{
  "win_length": 512,
  "encoder_norm_position": "pre",
  "encoder_bias": "none",
  "encoder_moe": "top_k",
  "encoder_shared_expert": false,
  "encoder_width": 256,
  "encoder_positions": "learned",
  "decoder_layers": 3,
  "residual_init": "none",
  "learning_rate": 0.0023,
  "max_precond_dim": 1024,
  "adamw_weight_decay_other_params": 0.01
}
Rows from block 5 of the encoder of a small masked spectrogram model, named by matrix and row number. Rows with one number within an expert belong to one neuron, the router's apart. Each number is 128 + 24 x the weight over its row's rms, rounded and kept within 0 to 255. All counts start at 0. Numbers have three digits each.
After each expert's rows are labels from the 100 clips, of 14848, where the router gives the expert most weight on average: "responds to" is what is common among them. Only what is clearly more common there than usual is listed. The data: melodies that start on their tonic, played by one synthesised instrument.
# router: router (encoder.blocks.5.mlp.router.weight, 32x256, trained with AdamW), inputs 86-171
# up: expert up (encoder.blocks.5.mlp.up, 32x64x256), inputs 86-171
# down: expert down (encoder.blocks.5.mlp.down, 32x256x64, transposed), outputs 86-171

# expert 29
router.29:137108178132166083108124126147095154091101122140066148137118127101110102113137126089106134178111169139123146147118121146101118144125147127111123121101103106108111157058113146122104104076123139150123163096134133175121125166119167125122121130086122175134140141
up.0:114128144180170128128128154128115128151127128128144123148115149128141183141129128138145063089128129119156081186128150128128128138154128128128128163138128139106128128102130128128108168090131111125128128128127128087128128128165168156117128092164128116119111146
down.0:096165097155108128124184137154089171097128112128128128128182128128126110128111128138122188093116128128131128128159103093153091128128115128128135128118072128179128128166128128145128179128128152128128144119163151093128128119128128136128128160108078141128155128
responds to: vibraphone-like; organ-like

# expert 9
router.9:115114123119123145110120110132118110149075155115146098138129128122106126100125150145086195146094137132156084100109154143103096120082171133079123138133128078121133132163165107187155135157163118137086127148149128125134120128145123139115097113150143149131137112
up.0:130161134128082154097128096125128143094128127125128140128073147128106151159128136142149128127110129107128094121128128091128125128128103140139128162149160128123124121128129122080124096128127080128128128165128153143128166128125128151128094128122117140141170138
down.0:082121153128125150128120123113128128116128146109139106147128127128204128111128128128126162092128135128148128174138138128103095131120107130128119128160087144133112128176135133147165139128095136144128114082128077124143128138097125128098128107129071108130128116
responds to: sine tone

# expert 27
router.27:114145143115088138102102116120111116144122154120160088159125135147142126128099132098138173112090156117083141129171149121171136136154108094115136147157134139125128094148098124116151125139148080151175149128108085141128129089123102099180162116124138096128140124
up.0:120090128128071158128128081145145085128133133085128158152136124153150145126151140168124128110128097128136164111141128128165140065155112128128140107113128128128127146147177145083116151134193108141141110105176154128124105122133158128128112128128128128159128128
down.0:090137128128126164128129127128110156128153128150110128151127096114151128128177198123117103115128128211097104113128093178083128073125124091088159113116143128128114128123170128128148128195166101093162128130128142128177164175103093141128097126102128128127128096
responds to: staccato; trumpet-like

# expert 21
router.21:155165160062116113115119129135112123169144146114125093136122117107162128148149135133163183163115142123164112114120108140098093106095177157115119137118119124136160145109159129191142125122098140099147117142114075165148122144163124169144139131151100151106061114
up.0:128128128099131138129128060139133128127136103128105128114127105175161155128139140154086099152128128106128107128128105097159128128126128068184135072128137141180111144128128109062151158154150128114128147128121170100145126123147128151128128128111130128128128128
down.0:128133128128115110132126152128101128121148158103099132128140132072106112171128113128165132094132131128145123174194199144164122161128125162125108128085167092128127128127135121128101152149103128141128145109128128157200157123158176123128119106128128138128126128
responds to: vibraphone-like; the note F#; tonic: F#

# expert 7
router.7:126067101095166127130057098121214113132139123096142143130133132121176146164107130150102160166137166146082128126114156126150160126158124087140114117151122105126095140142128116127190134164089150141120076132170194151138120128133135106130156125101127060131128114
up.0:128114128085128132033177128128112128104128132095128118128091189092156128128114128128118128188111142144128067163120128147122107128135136157093128095128154121128202140161128122076151105113091099142103128151130113127133128107164133104143099128131095116128135111
down.0:128115145104106133163116148153054106120118101123128126047081153128128128145115143086129118095128090133128128114128116128143128128128158128140128128133128128163100135155094128107135143133200138147075128128133111128167139117089159167128110162173105111130091093
responds to: saw pad

# expert 20
router.20:107137075063128131150118143133139115117147124107115151125122120163104149134167128136110127093176073118120126119096068114105124116112108113125116086096134123148103158153130128062140120124176083130158140157145162151114140101126121128140113118140159100118132126
up.0:087128138139160108101174184087108157081128139134140097119128128124149128144093128088128128128129072123128092158148121160159128094179167128112166154128091170128136093190103143180097128120117163128095131128128050128126117128128093128128180114141126127146128128
down.0:153128146093128170138128128171180121147093139128128128152128128152082129128122128151119115108165180151128103128137146117093188128090127107216091128085134182144179119128128151128128176128172087120159121097131176149128128125128125128091165128128116128137131140
responds to: the note B; square lead; tonic: B

# expert 19
router.19:128071083174081109164160129129123129140119123165134141136129134079118125129103128130124173114182170126105121118163156140097126126196080125109137138134116121143117107152114156198155125117165161140124122138149126084124134129145129135115141119158156148134127136
up.0:102176147095127132128117169196079154102128140128087090118152145141153070104166143094125128087104164111136128101119128128128139128128089090128132090105115133117134128119128164076133128128128128136128189128128149130139124126128128128074128105090113092116125131
down.0:168128076160128108124120081110143128195128107128136128157110165106146147132082084190128123128170121154148154134110141136128122128143146166120101128106118125177118128145162128128149128149127127128128110128128113095128108128158128128141128128119117118110128128
responds to: pace: slow; piano-like; harpsichord-like

# expert 17
router.17:127144133089178119106160133124130112140155118121130159105139140111153147146175134133175096184154153128151139162108074115106122131092145117142144099116131190123125140090142147128179124099102115049134095140102136163149143102142129161104142140138106127132075134
up.0:175174087126128125153138091141128078150138128102128128112132098128185176117096190128111128173143113147113127128085128128128125153143128128128128164107114141171129123162141128113147106128166149094141128173144128084143128104165123063136126128128148128192102128
down.0:128128109150151128085128113156143128121128121115128112166170158164141131120128146152114121119120128096128145151128154128128196124092104132170128153128115128098125152128122128178128153139081128128177172104095128121176130128069128138036150123139144169128128045
responds to: square lead

# expert 26
router.26:118126057121206162135126118129143114121132162094127120139129125137117111131105136147111158145162143132123135096139151117125120131060104140125119170129125114121123122155144094164109144131160141126123106143140129114114122116127129117115097110133076131111130122
up.0:056161128128193135169165128184166134097119133140128128120128154130113128124128143091128157084117127118132128128122113076094103138064098116207128118092128128077128139128128103170162178156128140121147128154145116103125105126128109094128123128139090129146076136
down.0:146143103128128114159141128128128112154128107094128156110131120131093114069116163172128145120128128128135123127146128141122128153128147128104128146140143141128145150064069111120119101117128128128128128119128128118128099139141144161128079114101164127128122161
responds to: sine tone

# expert 28
router.28:159173107094138148159154090146148120138167110118118135127136112120076155125127130147166083092141088132154133137127154097092137101135116105113133099126153178127086128116139156066156129154161113149171131144105147064126134099148135124143095125131146095130115129
up.0:128117079128172128092088132128150128128125128128160155128087122128157128133110142145112153126180128128154108151128128126128109128147146128105128114089128101122128120124128147094131114099169128128128136177074139161053146158128089173161077145119128110152114128
down.0:128172128144124160182128128123160128167096130117128128128143099128128128137144128144135189094130151104132139163101128128128180177168068120142108128104106125128100139073172100128089135087128128145128128128120080128165128122107113145128128149099140128159162128
responds to: organ-like; bell-like; tonic: D

# expert 1
router.1:125084088180099146189150100134167127138129130110123141131126115134107118191174129140135095119093146129181069120107157112184099154113144138185123161149120122135138108147133122169155131135102159134116133131153148119119121158142112061117181125129126149110135137
up.0:153131080129124128144077060073108097117128189134122118106102151109152134071128116128157116173165128142162142096108133129114131130110128122122128115107128136147165152167128151131137057128114141126129162088178109119128128164099119116128167116142095131128128142
down.0:128084089128102128128155128126122128130084128128137092181173174157128045095128142136157128128126146128162174133101128128109116128123127098128148128140128130190128126124147128133128158147110128144151128139167082196124097133115131114128128093168145163128113128
responds to: sine tone

# expert 8
router.8:137085024178141132128104129126160114134115126160130165129127134139116140131110130120107162086169177140114117130144158130078118115120107093121124181161130129146095140141120119092187123151144125143146150104146171196144113119138126119116164115167086136115144126
up.0:128128142128078098078172089128083129128159128154164146119135126131147153097082140157128128128128148128082128158128162108160129128128114113125128123128142108128136162128086165119128128123092132134212128083128128166106128105065153128128150111109148153128128121
down.0:128150153122190152121128128137129087128156165111106108119146137128061119127128128109128128105128166178159128134074091129115107128128175128148096083128128150146150147128147083128128136158075128128065144128127095098133096128170129128078128111104111128099128128
responds to: string section-like; saw pad

# expert 14
router.14:105104212172154127105149141135096122100084142128096147116139112114160136128118111113160127180107098106163123132128095143163101162138134116123130158084112127142129128045111172117093120096117156130122158154113152138113115152137127124116132124058122155098137134
up.0:128173115119128152106128128128128140152128128155097128128106146094128128149151128128116133128158105128116182111128128137081128099139143077126146128156156119128165055132159146116079128128132153142114170128156128128124128124106174136077128137128132138105128097
down.0:086117137150152160146126128128195148085151128128096154107091114069114128140110117120137148128127123078128128141128149128155122128128116098145094120125128128135128077092128128111118114128128122128081120147128090094124124074079115127121150149128189137128128164
responds to: square lead; organ-like; vibraphone-like

# expert 0
router.0:145091165138084123138121140136103125132133161156131140134129127099081128104124121098130143150094154127118113121119141107144113114163200147129127129148129091117118106085096133144121137091158092124127120151086054113109131162115111126169082130148168160118149124
up.0:160152149180088163134128125128128128128176128062164165128106146128128165128085123154080128128128145163154159123141151128065128158095132128080165151081124169128146128164179128142086138142128156143127116128128128128142131128153082178128095163128128128093127085
down.0:128128127136132074128128116132079128135102128157128141128115128128128127072133099055139155139101098104128156122083145123120144128128131146128162110128128100136120127130128076126109128149176128128128127096128128126128117149085128128123081128128125156093081091
responds to: saw pad

# expert 10
router.10:105059181149176120125153146117095131120071130093107115131130113163138136094151143102131089147110110132119121109193090162102121114107080130097132098104120114148125124107131171075067129093131091107179158141169151089119130098117139114104110116143121133132155121
up.0:086128128130135149128128125072166107119128146154103128141155128162128163126129116106156155111139128106157146116128108128168128137128138094135115138071096095131117175184128129118128145159128074094128121153128128135072158083124128166142120128158077107182128113
down.0:104120132142117168128128128091117176128113103156098128128168159133128128157131106128122112113122098128109158085128165164156137113128128209096134109125128105151166128073135143113084128134128122128170106098162153155163128138173153124092117089133126099128128103
responds to: the note D#; bell-like; tonic: D#

# expert 12
router.12:130060159132069115128096114126152151115128132130140128129139131093161126152114122083115250105096179117075098117164164145172143143178130121115132093154124109129133124165127188117171138089117093121144143143091103106128125128138156143143093139149170164140142118
up.0:118101159128142128124113199145129128124108128156067164154118123116128128135139128128165108096139075128170130150134128130112127145128130105123137128171083117131130128151130171096101141128136128129127142143125162145147128120170183111095155128112128128139170128
down.0:128163077182123154097114093048146147137124128145139128116117128072140122126128153145128131174103156095071128128184157128115149128145128153102128128074128124112086123132128128150167128134180170128160128153086092128128161128126081128177133153128128128116128128
responds to: trumpet-like; tonic: D#